A small CTC image transcriber, trained from scratch: patch size [4, 4].
Rows from block 9, named by matrix and row number. Rows with one number belong to one neuron. Each number is 128 + 24 x the weight over its row's rms, rounded and kept within 0 to 255. All counts start at 0. After the name is the row's rms in percent of the matrix's.
# fc1: MLP up (model.blocks.9.mlp.fc1.weight, 1152x384), inputs 280-314
# fc2: MLP down (model.blocks.9.mlp.fc2.weight, 384x1152, transposed), outputs 280-314
fc1.31 115 [155 125 121 155 116 160 112 137  50 143 102 143 149 150  87 146 112 138 143  93 111 144 129 130  98 157 163  92 111 136 107 181 176 102 151]
fc1.32 104 [150 144 108  94  91 156 109 147  92 156 155 123 121 148 127  78 162 156 143 118 132 130 146 147 133 160 123 116 118 156 117  75 112 133  64]
fc1.33 087 [153 165  85 159 114 131 130 140 119 105 135 105  92 148 116 111  77 139 130 134 172 102 140 130 144  87 161 151 137  92 132 106 124 152 116]
fc1.34 078 [152  96 164 103 129 115  94 176  91  92 157 131 123 132 134  87 103  97 126 114 152 126 165 156 112 113 158  94 123 140 153 154 172 108 117]
fc1.35 085 [114 145 168 119 122 116 132 137 125 120 135 120 108 109 140 128 154  76 132 175 135 136 188 151  93 116 100 126 134  93 138 117  70 134 155]
fc1.36 103 [132 114 125 105 148 109 146 122  64 139 155 117 111 111 179 103 160 177 166 159 140 109 163 155 125 116 117  79 101 101 152 150 157 135 134]
fc1.114 104 [ 80 162 124 153 130 126 163 147 107 123 119 158 153 159 138 136 123  67 141 125 134 157 111 149 140 119 117 113 137  80 156 127 154  80 117]
fc1.115 111 [132 127 109  99  81  94 166 123  94 136 130 129 157 129  84  86 107 151 127 144 176  86 142 102 116 109 120 117 145  97  63 119 147 156 103]
fc1.116 086 [123 133 147 106 196  90 136 126 124 129  80 136 124 106  96  96 127 111  95 144 151 119 146 107 131 126 123 178 105 133 136 147 131 132 117]
fc1.117 086 [141 127 163 122 151 144 115 101  87 119 128 134 121 103  96 141 116 116  97 126 181 107 154 170 175 161 111 169 160 130 122 103 136 147 115]
fc1.118 113 [126 119 160 128 128 135 116 142 142 169 122 171 158 143 147 108 132 113 172 127 141 126 128 117 147 138  92 102 111  77 114 143 131 137 158]
fc1.119 066 [155 199 135 117  87 173  96 146 155 102 175 125 117 112 106 112 133  86 101 118 163 110 131 166  96 108  93 139 133 154 137 131 123 144 127]
fc1.120 105 [134 112 103 131 119 105 152  90  96  88 127 148 131  98 159 101 132 115 125 126 163 140 102 106  89 128 185 152  60 130 147 139 134 123 122]
fc1.121 101 [144 143 100 130 109 123 124 130 124  96  93 117  75 150 115 129 127 124 147 136 120 132 140 133  97 133 102 119 106  98 162 136 100 127  81]
fc1.122 102 [125 122 101  98 124 152  43 175 122 124 145 145 144 141 172 121 117 101 145 103 109 136 111 115 136  86 143 107 111 123 100 121 106 167 123]
fc1.123 066 [112  85 107 165 151 122 139 107 135 154 103 125 116  96 143 106 154 130 137 136 120 150 131 141 141 138 123 133 106 139 165 119 151 111 120]
fc1.124 095 [142 161 106 114 106 135 144 124 142  99 108 173 129 130 148 115 125 121 146 145 148 129 168 137  87 112 153 147 149  85 158 132  86 114 114]
fc1.125 106 [132 146 118  96 146  90 118 111 125 116 141 106  93 118 142 127 113 114 107 139 131 152 125 115 100 144 112 138 134 149 107 115 154 126  89]
fc1.126 098 [127  95 116 128 125 114 179  93 117 122 139 105 131 112 146 118 121 105 179 132 146 127 159 110 180 106 129  89 176 138 115 100 140 127 117]
fc1.127 109 [124 108 134  70 106  98 144 122 139 121 133 139 137 178 113 150  86 175 122 114 122 139 106 174 136 171 161 112 139 140 124 162 131  95  88]
fc1.128 102 [140 156  76 116 128 153 173 169 140 144  73 125  97 128 151 150 136 139 182 112 123 142 144 169 171 178 105 163 162 138 120 125 176 200 126]
fc1.129 076 [149 119 109 174 113 134 124 144 137 133 122 106 140 183 160  96 155 152 128 110 127 125 186 148 114 149 102 148 111  93 130 109 114 152 143]
fc1.130 092 [ 86 145 141 160 138 151 140 123 161 131 146 111 131 127 120 147 135 119 136 118 158 101 116 132  68  96 144 114  86 105 113 130 100 160 128]
fc1.131 115 [130 127 106  78 140 102 132 159 157 126 126 101 168 153 117 124 126 126  99 169 126 132 136 124 143 151 137 168 133 147 146 162  95 130 113]
fc1.132 092 [132 140 155 118 109 171 162 107 119 140  84 134 138 120 110  73 132 106  91 139 128 136 142 125 133 111 134 155 133 128 165 143 114  96 118]
fc1.133 110 [130  96 105 102 133 156 133 145  99 136 164 161 144 140 170 122 138  85 141 118 143 125 161 127 130 168 148 112 134 138 102 152 105 118 154]
fc1.134 116 [ 99 137  80 113 140 124 129 132  92 128 153 124  82 126 128 107 136 110  84 124 160 100 136 128 104 181 135 148 111 163  87 120 119 107 103]
fc1.135 097 [156 175 109 115 108 163 118 115 127 137 132 108 106 107 126 155 123 147 146 180 135 156 132 103 144 137 145 116  78 109 127 143 113 142 131]
fc1.136 074 [122  76 139 136  98 121 121 118 152 139 136 139 130 150  83 151 100 121 111  96 127 128 137 133 165 126 105 116 142 123  81  98 145 146 101]
fc1.137 115 [108 124 128 104 125  90 147 126 123 137  96 130 142 135  99 106 125 137 111 135 123  92 100 137 151 136 141 180  96 128 123 175 184 137 136]
fc1.138 074 [139  96 138 112 107 156 161 110 102 139 153 120 164 108 151  92 119  74 141 129 110 175 136 101 150 112 136 130 142 100 142 142 133 189 125]
fc1.139 091 [126 126 142 118 145 136 205 136 134 129 162 132 146 115 132 103 107 122 131 142 105 142 103 151 144 113 185 138 136 139 122 116  91 120 149]
fc1.140 087 [167 131 133 129 117 126  95 145 134 119 164 126 123 126 112 111 122 116 152 144 105 155 123 111 154 141 126 144 154 105 149 157 147 133 116]
fc1.141 122 [103 163 119  70 119 111  78 145 162 154 112 132 153  95 127 123 140 140 167  67 121 171 159 149 133 117 155 135 135 111 155 123 153 118 142]
fc1.142 096 [133 143 127  93  91 128 110 116 138 135 145 141 132 141 106  59 112 125 156 130 134 164 181  96 152 111 146 125  88  95 162 149 130 116 123]
fc1.143 118 [139 158 102 147 133 118 132 156 121 144 107 133 160 121 167 108 153 120 149  91 175  98 151 123 141 124 104 155 135 153  95  99  99 166 112]
fc1.144 107 [113 173 133 130  77 122 118 119 129 125 132 121 176 122 129 122 160 173 121 139 120 121 121  99  81 113 141 100 106 109 118 114 135 114 139]
fc1.145 084 [ 93 127 179 151 139 115 107 138  82 134  74 105 125 150 143 114 118 150  96 151 141 167 139 146 129 144 126 159 151 102 146 114 151 140 149]
fc1.146 112 [ 99 108  85 166 107 127 114 115 136 118 138 170 145 114 135 135  96 143 107 147 117 139 141 118 150 151  77  82 111 132 128  75 181 103 155]
fc1.147 086 [115 123 119 110 130 150 142 162 133 125 124 107  90 178 117 144 167 147 117  80 130 135 128 156 114 120 125  89  97 123 150  97 128 129 140]
fc1.148 097 [135 150 162  94 110  93 152 152 154 132 120 123 118 129  93 117 145 117 142 141 148 103 104 130 156 135  77 144 119 111 143  75 162 141 160]
fc1.149 128 [136 159 136 111 123 140 133  71 155  79 103 143 120  89 100  88 122 137  51  97 169 116 167 163 109 115 143  95 134 133 122 143 148  99 121]
fc1.150 122 [114 127 161 117 170 101 130 156 105 149 142 121 107 140 141  86 141  98 150 120  95 144  99 115 128 109  99 110 139 129 119 108 137 137  99]
fc1.151 071 [160  79  91  86  80 195  86  96 124 158 122 123  86  96 137  95 110 135 141 164 108 127 104  98  96 112  89 122 124  90 102 130 109 150 130]
fc1.152 094 [127 133 129 138  78 140 138 173 137 130 131 136 125 117 144 123 185 122 158 127 165 133 133 123 111 102 130 113 138 161 146 161 148 123 127]
fc1.153 117 [ 54 190 102 113 154 126  93  80 123 167 128 115 160 114 137 142 103 128 134 152  83 101 149 150 115 123 135 101  81 152 130 130 186 148  91]
fc1.154 095 [137 105 113  86 150 101 106 147 113 159  82 121 152 117 128 136 119 132 145 116  94 143 128 119 115  93 140 169 131 129 139 108 133  78 140]
fc1.155 097 [128 101 150 142 130 120 163 125 153 108 160 139 119 123 128  87 135 121 154 112 122 119 129 123 164 139 130 128 137  67 122 129 134 170 141]
fc1.156 110 [134 124 113 146 159 124 116 152 150 107 123 117 154 131 117 103 100  95 125 127 109  89 150 165 140  79 107 119 118 114 149 145 159 118 110]
fc1.157 108 [108 190 177 153 140  92 106  93 126 121 113  90 169  98 138 110 109 136 149 125 153 108 117 120  82 147 155 144 143 164 119 123 143 132  94]
fc1.158 095 [ 83 111 145 154 100  78  94 144 106 100 156 128  90 140 149  88 140 122 116 127 122 107 119  94 104 141  93 135 128 151  93 169 121  78 165]
fc1.159 106 [131  95 123 170 149 137 143 125 106 101 128 134 163 122 106 148  90 113  97 119 130  98 160 115 144 118 129 140 156 160 115  99 188 161 108]
fc1.160 095 [ 93 121 117 107 120  91 126 126 153 111 158  89 150 120 128 128 125 152 135  65 149  91 147 121 144 112  91 121 169  73 137 156  93 145 143]
fc1.161 102 [114 160 122 105 112 134 112 152 178 105  95 112 112 142 136 119 163 186 103 123  83  91 129  98 153 127 108 104 106  88 134 131 155 136 103]
fc1.162 108 [149  91  79 107 148 144 131 142 105 157 122  77 118 144 109 110 120 131 159 150 133 102 155  88 108  67 121 153 164 129 147 130 140 114  99]
fc1.163 122 [100 182 130 148 122 167 148 134 137 129 162 111 141 152 163 125  82  81 131 109 126  95 128 172  68 103 108 117  80 114 154 166 121 163 112]
fc1.164 096 [105 152 138 140 106 146 100 103 114 111 120 131 144  84 104  98 124 157 138 123 153 104 168 141 122 183 114 176  96 107 131 111 128 176 102]
fc1.165 084 [135 134 153 137 130 150 148 161 172 132  80 126 117 168 116 125  93 129 173 113 103 140 150 128  91 127 120 115 150  88 132  95 102 157 128]
fc1.166 110 [170 129 111  92 107 132 112 122 103  98  94 103 120 141 130 121 162 106  63 112 142 126  93 112 117 146 145 151 119 139 130 137  99 158 136]
fc1.167 094 [ 95 201 206 111 159 114 121 154 118 119 156 142 128 128 130 121 144 131 137 138 147  68 138 114 137 131 116  87 103  75 132 114 155 117 134]
fc1.168 090 [117  94 154 136 150 100 138 119 136 132 152 127  92 155 115 146 137 126 128 117 145 140  98 117 106 125 122 182 127 109 132 139 131 136 163]
fc1.169 120 [122 136 121 111 104 127 106 114 110 160 129 150 118  89 142 120 178 164 142 126  93 110 104 177 149  56 136 112 111 110 162 129 138 155 138]
fc1.170 085 [118 113 113 121 111 104 130 123 113 131 123 121 190  78 130 158 132 144 156 144 137 120 175 101 122 114 160 109 139  93 153 147 132 143  96]
fc1.171 100 [ 98 123 131  88 146 105 161 126  94 130  99 104  89 122  83 133 136 130 139 123 101 103 124 115 134 159 181 129 134  94 120 140 142  81 102]
fc1.172 109 [104 154 100 129 167 152 121 109 132 136 129 121 139  95 120  87 140 117 149 163 128 128 150 134 137 145 127 134 119 110 155 142 124 161 122]
fc1.173 100 [120  89 122  95 162 147  99 143 100 133 139 124 129 100 109 144  83 150 104 151 164 135 120 136 136 144 118 128 111 124 145 153 117 158 144]
fc1.174 126 [ 84 133 146 124 163 101 117 144 152 143 149 107 156  95 155 126 115 133 158 118 106 163 108 131 115 147 126 147 117 101 159 164 134 177 121]
fc1.175 103 [179 129  81 159 144 101 159 145 129 135 182 121 144 139 123  99 144 142 163 164 125 118 125 131 110  86 112 132 115  68 152 124 146 107 152]
fc1.176 106 [107 152 110 118 106  94 165  85  98 155 113 119 101 159 105 128 119 109 155 124 125 104  95 109 131 134 119 110 148  98 166 169 126 142 139]
fc1.177 114 [154 119 166 140 124 157 111 103 119 164 152  79 110 116 108 149  94 153 177 124 139 143 142 124  97 171 139 139 103 139 150 127 142 151 144]
fc1.178 099 [134 119 167 113  98 151 126 113 124 129 114 118 107 143 111  98 136 149 145 133 113 124 115 122 123 140 100 130 120 180 135 119 158 120 117]
fc1.179 110 [118 138 103 123 170 140 125 138 137 155 129 178 124 137 109 105 170 136 128  90 118 124  99 138 126 126 151 141 134 149 106 131 130 106 152]
fc1.180 086 [ 92 106 135 154 149  63  77 127  77 109 133 132 146  94 124 100 187 135 107 145 118 134 131 114 131  97 112 137 129 115 109 148 136 172  99]
fc1.181 093 [177 131 114 106 102 143 140 138 117 174  89 114 152 180 143  93 115 131 115 105 123 177 127 141  97 137 129 117 147 145 161 143 109 124 128]
fc1.182 116 [153 131 133 114 114 108 113 149 108 153  89 102 108 110  94 136 178 158 144  93 133 122  79 133 156 151 113 130 144 146 135 121 152 124 119]
fc1.183 098 [ 87 118 145  90 133 148 115 134  79 143 106 127 102 157  94 106 112 126 127 134 108 104 152 133 103 119  48 136 150 162 134 129 124 129 124]
fc1.184 075 [126 131 132 124 142 129 145 130 165 100 101 105 136  86 139 135 117  99 131 122  97 123 101 139 104 170 134 128 156 151 128  99 129 150 147]
fc1.185 080 [128 121 133 194 106 157 123 107 113 132 105 153 150 162 116 103 150 146 114 137 123 126 102 152 161 105 110  79 110 140 103 142 114  65 122]
fc1.186 110 [140 127 182 112 132 139  79 148 112 168 145  95 107 127 111 142 128  99  91 117 109 160  99 135 100  71 109 136 154 109 153 103 118  99 132]
fc1.187 100 [162  95 102 181 152 139 128 104 121  67 163 141 133 139 129 140 169 124 108 140 105 102 123 132 107 127 122 156 113 137 120 123 100  90 136]
fc1.188 115 [123 126 185 102 121 116 124 157 145 166 149 104 165 132 110 137 150  82 109 141 143 162 105 147 145  78 125 128 153 134  94 117 122 162 121]
fc1.189 114 [139 145 137  77 146 106 102 123  62 133 148 134 137 128 112 145 128 145 130 145 132  98 170 131 150 120 192 139  89 136 110 155  91 113 118]
fc1.190 113 [129 143 132 125 137 129  86 128 156 125 158 126 100  94 120 163 145 115 133 138 136 132 126 114 144 133 116  86 169 117 110 147 134 110 114]
fc1.191 094 [ 89 126 129  87 162 133 157 116 142 148 148 143  91 149 136 165 119 132 179 118 133  88 145 152 161 158 145 116 142 156 133 119 168 166 147]
fc1.192 112 [141 163 104 145  97 171 109 134 106 125 146 153 173 130 117 106 178 167 135 125 132 156 131 115 121  95 153 153 129 133 137 130 171 108  90]
fc1.193 101 [134 127 129 126 162 166 131 132 110  89 144 124 118  97 135 109 132 151 121 132 113 140 164 156 151 150 108 147 163 161 132 145 134 146 147]
fc1.194 108 [158 124 102 105 123 138  97 144 108 123 160 126 133 118 121 100 116 107 121  86 133 141 134 158 129 173 151 153  71  73 115 166 137 136 111]
fc1.195 093 [123 131 125  95 128 121 160 176 162 155 105 137 123 105 100 147 107 121 100 105 121 133  96 123 152 151 104 118 166 159  92  93 161 157 129]
fc1.196 070 [147 153  84 137 109 172 134 135 117 163 100 130 128 137 134 140 170 146 113 121 119 143 123  85  90 121 113 121 117  82 123 139 102 127 157]
fc1.197 081 [142  95 164 102 174 166 105 134 108 109  95 122 110 135 142 125 154 133 132 134 149 113 156 103 131 137 146  86  96 172 115 127 135 142 122]
fc1.198 097 [158 135 159 131 118 162 133 121  92 128 138 167 119 110 131 124 152 103 161 133 164 140 106 107 145 138 118 143 131 106 113 180 111  94 129]
fc2.31 111 [134 146 142 145 123 127 128 146 138 124 129 144 120 109 129 138 125 123 164 141 204 126  87 114 106 133 130 122 172 127 154 112 111 153 111]
fc2.32 114 [118  83 127 137 159 127 111 136 163 156 133 125 140 144 149 173 127 135 114 134 195 132 170  95 134  99 100 139 147 178 128 171 139 142  83]
fc2.33 081 [117 100 135 173  88 146 158 132 147 116 127 140 129 122 141 171 151 111 131 150 133 147 141 124 134 158 101 119 132  98 131 108 151  73 137]
fc2.34 082 [ 91 191 128 117 117 130 154  95 106 125  99 122 151  89 138 131 139  97 148 146 187 159 158 143  82 139 132 106 126  89 120 111  93 144 150]
fc2.35 085 [138 160 121 135 129 105 125 110 144 147 150 139 118 141 111 167 107 152 146 128 133 140  95 120 111 164 165 147 148 150  83 148  98  68  94]
fc2.36 103 [119 144 146  91 111 122 118 128 112 119 106 120 130 123 114 161 113  79 128 151 122 101 123 143  99 132 128 123 126 124 161 144 144 133  96]
fc2.114 104 [157 126 110 164 142 154  86 117 157 134 152  96 100 112 146 133  94 144 103 106 136 154 124 140 136 118 116 165 144 114 142 126 147 112 126]
fc2.115 108 [151 163 158 120 107 111  93 134 101 122 117 161  97 141 120 126 175 132 158 144 132 149  86 117 125 115 178 137 153 153 119 116 133 119 177]
fc2.116 078 [184 123  86 164 103 159  99 122 145 107 128 135 125 115 149 154 141 106 151  92 104 125 123 118 106  97 144 132 152  88 101 165 115 118 155]
fc2.117 082 [ 83 115 143 143 148 130 133 151 180 103 127 132 150 124 135 129 114 116 111 123 106 145 118 123 126 133 120 103  92 154 147 157 153  90 141]
fc2.118 109 [133 124 136 111 155 159 158 126 182 112 129 100  80 147  79 111  75 119 134 117 105 112 137 112 166 166 130 145  80 122 128 108 136  71 109]
fc2.119 073 [111  93 132 136 140 131 148 146  94 106 120 116 150 156 130 151 110 106 144 128 120 115 142 105 167 120 120 109 140 124 102  96 183 110 120]
fc2.120 103 [115 123 130 137 138 129 102 163 129 136 117 117  95 138 176  89 123 116  72 110  99 113 176 109 166 153 118 120 157 141 116 111 151 125 190]
fc2.121 094 [173 151 100 127 123 103 148 126 110 147 138 114 112 118 126  89 176  92 103 122 108 166 126 135 147 129 149 159 142 113 104 143 180 160 146]
fc2.122 095 [105 109  87 182 131 119 111 114 121 131 120 104 134 118 141 138 132 102 155 172 147 125 141 144 163 128 119  93 103  83 119 120 104 147 131]
fc2.123 067 [149 133 109 126 137 138 136 104 123 117 143 167 132 108 114 163 127 129 148 110 155 149  92 119 127 131 172 100 166 104  87 179 101  79 136]
fc2.124 094 [131  98 135 156 154 105 114 158 124  96  85 126 119 140 107 143 133 158 148  94 127  98  88 153  93 158 151 157  88  86 138 157 128 131 114]
fc2.125 106 [ 81  70 122 118  98 157 155 124  95 181 110 126 121 157 112 127 163  81 134 151 151 114  98 150 106 140 120  91 158  80 112  98 124 125 164]
fc2.126 092 [126 120 151 103 126 162  82 139 129 132 113 118 155  94 106 161 135  81 135 115 135 129 110 132 119 150 154 124 162 125 129 134 104 171 129]
fc2.127 107 [139 145 170 155 113  91 124 166  96 168 115 140 140 131 101  67 132 133 119 139 134 116 114 166 105 105 167 141 105 106 136 129 140 120 126]
fc2.128 105 [119 100 146 134 122 138 126 130 120 142  99 128 126 140 123 110 104 105 105 129 146 127 126 130  94 136  86 118 122  93  93 144 137 130 108]
fc2.129 077 [115 138 122 110 145  75 138 120 101 120 105 115  95 125 107 139 153 146 101 113 137 174 124 173 133 151 158 130 103 144 127 166  94 112 112]
fc2.130 093 [122 173  96 143 127 120 122 134 131 126 171 108 131  95 158 119 149 152 119 123 139 114  98 127 121  83 125 115 165 161  96 133  79 101  76]
fc2.131 116 [ 98 130 101  62  99  88 143 108 112 143  98 144 127 124 119 141 131 101 150 126 139 102 142 137 149 141 132 112 129 140 132 112 122 127 103]
fc2.132 095 [142  93 132 129 141 139 127  97 112 153 135 116 141 143 184 161 159 136 126 128 140 134 102 130 118 152  93 124 144 122 127 121 119 149 125]
fc2.133 119 [152 121 131 139 167 147 116 127 135 181 107 106 177 132 115  62 116 132 120  99 138 160 113  91 139 149 138  96 107 143 153  95 121  99 131]
fc2.134 111 [146 137 152 143 108 134 112  91 148 101 114 180 126  96 137 158 118 131  99 186  99 142 143 149 100 117 104 131 122  86 126 124 141 134 124]
fc2.135 097 [119 127 117 120 111 145 108 129 167  96 125 145 134 130 117 198 126 134 107 136 103 150 170  95 152  98 148 122 173 139  87 124  86 127 121]
fc2.136 074 [174 138 188 158 138  83 130  99 141 103 161 128 172 151 119  96 116  88 182 119 102 156 168 115 148 134 142 135 101 135 159 167 122 101 103]
fc2.137 119 [148 123 126 111 133 146 114 136  91 117 119 122 154 123  99 188 154 121 105 138 153 114 146 122  95 135 128 127 129  99 166 121  79 129 135]
fc2.138 071 [141 104 133 131 112 136 147 138 125 141 113 114 113 153 151 136 158 139 149 147 153  80 144 111 108 135  61 142 125 159 121 134 107 143  56]
fc2.139 092 [139 132 104 100 135 131 121 148  92 140  93 128 138 113 104 110 125 122 146 125 147 115 112 145 133 129 107 119 159 105 139 144 165 145 131]
fc2.140 083 [141 125 112  80 117 108 141  79 100 129 114 141 129  98  74 153 139 140 122  89 170  88 126 120 159 117 122  94 136 104 106 123  99 114 119]
fc2.141 120 [137 134  69 166 124 120 142  47 135 134  95 101 145 119 124 117 108 136  95  84 104 101 150 127 143 126  70 147 151 121 149 146 152 123 125]
fc2.142 089 [123 120 125 117 139 115 124 177 139 143 109 134 158 110 157 143 154 131 107 129  66 116 130 168 162 128 146 124 144 163 166 175 124 110 155]
fc2.143 117 [147 148 158 128 121 145 110 135 142 126 146 154 126 143 140 109  90 111 105 155  91 127 155 159 106 159 116 136 128 120 129 158 119 129 133]
fc2.144 103 [ 74 119 139 130 131 135 121 105 131 117 136 154 119 138  90 157 105 127 101 116 134 117  94 134 144 149  99 107  81  87 122 116 110 113 119]
fc2.145 087 [119 125 148 140 104  53  79 121 168 101 131 169 171  99 116 121 113 129 142 129 159 150  87 131 107  84 138  72 127 179 134 145  70 133 128]
fc2.146 114 [108 137 149 111 114 124 146 106 119 143 113 171  97 120 132 134 131 132 145 135 125 146 142 134 149 155  91 121 132 128 122 116 115 123 161]
fc2.147 092 [156 127 103  96 107 111 113 132 133 158 160 133 151 137 159 148  98 151 150 105  76  99  99 141 131 130 139  92 113 156 147 136  84 132 107]
fc2.148 106 [124 127 138 159 160 104 121 122 135 106 138 181 134 131 163 144 128 141 123 112  98 148 116  76 116 166 100 150 164 155 149 103  87 119 105]
fc2.149 134 [124 114 130 118 151 144 171 175  98  75 165 156 132 132 140 151 126 108  72 102 135 159 138 116 143 136 163  87 102 119  89 117 123  62  91]
fc2.150 122 [122 155  86 123 162 145 100 165 116 147 131 152 144 137 155 111 148  76 125 125 120 132  94 137 101 100  99  82 135 170 137 149 111 134 157]
fc2.151 065 [103 159 128  83 139 142 143 131  97  95 119 158 165 134 162 124 127 124 124 102 180 139 134 145 118 142 165 133 106 133 100 117 123 111 105]
fc2.152 087 [168  94 116 145 110  97 122  77 118 167 121 107 137 143 195 139 108 177 117 117 122 105 140 136 111 157 139  98 129 102 117 147 128 142 130]
fc2.153 110 [121 123 125 120 100 160 152 178 150 131 128 135  95 166 142  98 131 169  83 116 193 149 128 101 142 121 139 134 177 127 105 129 112 100 112]
fc2.154 094 [132 128 168 135 129  97 132 117 187 142 108 147 174 145 141 114  96 138 117 125 136 150  83 135 130 125 146 105 146 163  96  85 164 130 184]
fc2.155 097 [105 133 121 137 162 114  88 122 133 150 158 112 109 101 118 124 138  69 137 181 166 134 110 152 136 127 101  92 173 143 128 164 151  92 130]
fc2.156 112 [143 119 121 125 139 154 101 123 146  84 171 138 122 138 131 128 139 160 108 154 127 152  94 117 154 140 131 150 131 106  90 131 122 160 134]
fc2.157 116 [116 109 166 140 145 115 127 152  74 110  98 112  86 136 168 170 110 160 129  98 130 138 166 115 156 131 124 157 170 126 151 142  48 101 132]
fc2.158 101 [118 179  89 167 150 124  86 147 150 112 119 117 138 123 113 149 134 122 148 106 119 121 112 142 123 133 141 101 148 117 117 111 126 194 155]
fc2.159 112 [158 135 121 121 152 165 145 105 100 164 139 140 140  73 133 114 160 166 136  95 114 101 133 166 123 141 110 121 113 112 146  52 101 127 166]
fc2.160 096 [156 116 173 134 140 124  93 126 107 171 102 165 111 130 125  89 130  95 124 172 124 186 170 106 164 100 151 162 120 134 162 123 145 139  99]
fc2.161 110 [174 149 173 131 135 102 131 105 125 116  97 144 130 173  98 136 122 112 119 133 140 149 171 170 143 111 143 143 160 157 143  85 116 152 198]
fc2.162 109 [143 124 136 157 114 123 137 121 160 109 107 153 158 124 124 161 121 123 156 172 157 123 138  88 129 172 105 131 107  98 109 142 133 161 107]
fc2.163 125 [118 138 129 122 102 166 103 131 118 145  91 135 132 164 116  72 122 135  97 169 168 118 144 162 119 119 114  90 156 148 134 101 121 125 148]
fc2.164 098 [163  91 129 158 160 147 132 135 132 158 103 166 125 118 137 150 121 138 147 120 120 135 119  67 147  72 183 113 126 138 118 162 111 150 125]
fc2.165 081 [135 122 176 118 128 118 115  80  81 133 149 139 112 107 151 119 183 131 104 143 196 130 151 126  99 156  56  91 112 146 102 127 108 121 127]
fc2.166 118 [143 100 157 160 119  94 141 130 177 126  87 141 116 165 147 111 136 121 104 156  85 141 137 154 114 155 188 123 136 135 128 135 135 123 141]
fc2.167 098 [115 125 145 144 119 139 106  79 134 151 131 106 121 120 123 116 146 140 132 138 102 171  99 124 117 158 202 126 133 122 112 126 139 144 114]
fc2.168 092 [108 135 116 108  98  73 151 150 137 114 125 133 150 119 126 115 113 158 104 122 146  86  83 119 122 110 176  97 149 171 110 152 128  97 111]
fc2.169 121 [135 106 110 148 130 116 100 125 112 125 131 108 151 126 118 110 141 103 137 158 154 109  92 172 127 176 103 162 123 110 138 118  92  87 148]
fc2.170 085 [ 83 149 125 141 146 131  94 160 119 141 102 104 118 156 101 139 113 121  91 109 117 174  90 127 147 108 106 135 113 153 121 115 110 158  93]
fc2.171 090 [122  99 153 146  81 155 137  72  86 135 159 140 111 110  84 128  96 134 113 163 100 115 124 110 141 149 127 125 141 152  96 130 176 120 101]
fc2.172 108 [ 93 155 126  84 138 123 136 120 111 106 140 173 129 143 121 197  88 102 143 121 171 159  88 111 126 123 136 126 133 106 121 178  96 107 139]
fc2.173 100 [139 119 170 127 100 133 127 132 159 122 147 136 116 103 124 122 162 135 121  63 160 106 117 116 130 116 115 109  97 126 118 133 134 128 129]
fc2.174 117 [135 120 166 125 131  78 117 129 107 178 103 181 143 144 119 121 119 120  92 143 104 120 126 101  96 109 116 158 126  88 119 136 150 131 141]
fc2.175 103 [ 98 131 139 119 160 140 109  73 167 101 146 108 169 111 135 145 124 115 113 126 127  92 133 131 106 129 143 103 132 129 148 121 137 109 107]
fc2.176 107 [ 96 106  97 133 113 178 108 132 163 105 145 138 155  99 164 124  95 159 131 118 113 133 141 149 122 122 120 142 105 124 138 126 142 124 154]
fc2.177 118 [135 133 126 117 114 117 132 139 135 125 122 123 110 108 142  91 104 133  68 111 130 142 154 133 161 109  92  90 114 138 122 139 114 181 135]
fc2.178 112 [ 76 152 155 161 150 130 142 128  74 116 140 134 168  83 150 115 116 151 143 113 118 144 127 116 129 194  82 118 131 114 153  88 119 153 101]
fc2.179 111 [142  94 116 139 124  75 113 153 118 162 137 119 141 124 143 113  97 138 121 127 153 132 148 115 104 108 176 151 113 114 117 125 177 145 124]
fc2.180 090 [140 136 141 119 138 118 129 159 112 142 103 143 128 134  73 143 104 100 163 122 140 132 124 120 131 136 181 164  69 110 173 179 137 110 183]
fc2.181 095 [130 143  98 140 121 148 146 164 196  91 137 116 131 106 160 133  87 149 113 116 167 159  99 124  99 127 146 125  88 111 120 154 144  88 116]
fc2.182 118 [112 130 123 114 160 136 160 136 125 149 122 112 154 128 127 117 132  86 142 133 133 115 153 138 143 110 149 143 130 140 123 129  87 149 124]
fc2.183 102 [128  99  80 113  95 137 126 126 162 136 144 148 114 156 126 156 147 152 151 143 107 125 138  76 102 145 118 127 109 159 110 150 119 125 136]
fc2.184 074 [ 94  87 108 100 119 126 117 158 148 144 145 159 106 149 131 125  99 134 145 133 135 112 128  88 138  98 106 154  91 133 162 113 126 120  74]
fc2.185 081 [120 129 137 119 132 127 148 135  98 128 159 140 145 131 142 114  76 142 146 126 139 157 111 123 130 147  90 161 111 147 101 157 181 133 145]
fc2.186 108 [139 143 110 140  74 129 145 136 165 112  91 141 148  97 150 124 118 135 140 173 139 126 125 129 120 149 114 135 111 140 159 146 113 104 108]
fc2.187 094 [119 104 142 119 103  89 107 124 129 128 147 141 167 133 144 148 169 119 142  96 155 158 144 112 124 107 123 127 169 111 105 124 103 141 106]
fc2.188 123 [145 117 111 144 118 104 124 125 113 146 132 140 107 141 145 133 165 114 142 131 152 170 111 147 105 137 156 119 159  76 115 111 113 122  64]
fc2.189 114 [154 129 128 158 141  96 150 122 126  93 128 107 144 133 135 106 154 113 145 129 132 129 103 154 115 138  94 141 139 144 113 157 132 134 128]
fc2.190 106 [132 118 131 159 164 120 138 130 142 104  98 112 137  94 135 146 114 127  86  85 125 111 132 101 116 137 150 117 147 153 131 140  98 127 136]
fc2.191 108 [172 140 129 145 145  95 115  99 112 115 132 149 135 121 134 122 143 154 109 108 136 123 129  82 139 111 133 152 100 116 128 115 122 133 121]
fc2.192 105 [110 125 147 111 174  86 151 148 130 127 166 103 136 138 153 169 137 133  85 129 147 116  89 115 132 149 134  94 123 131 122 136 123 127 145]
fc2.193 098 [138 135 139 147 178 131 151 135 127 140  85 155 144 110 128 102 161  91  69 107 156 116 119 118  85  86 142 100 149  74 117  80 184 116 105]
fc2.194 113 [114 153 139 172 123 130 126 155 131 138  95 154  98 117 137 141 152 128  82 139 132 120 114 131 145 141 125 125 120 102 126 135 109  85 150]
fc2.195 095 [ 85 124 182 142 132 152  98 121 114 128 153 113 132 129 115 129 112 117 113 159 168 133 113  94 136  98 106 128 107 156 105 157 170 127 108]
fc2.196 071 [140 136 160 107 100 123 117 139 132 160 121 134 130 141 135 113 146 133  92 126 132 115 130 148 104 111 141 139 123 138 164  65 138 120 203]
fc2.197 072 [133  98 137 120 125 111 148 144 148 105 128 120 139 152 132 120 151 121 163 148 132 124 108 112 135 140 110 165 138  58 104 138 147  89 152]
fc2.198 095 [118 127 108 131  84 111  98 151 156 176 120 115 190 128 117 119 123 157 118 129  66 125 135 106 165  94 137 120  96 127 136 130 144 133  95]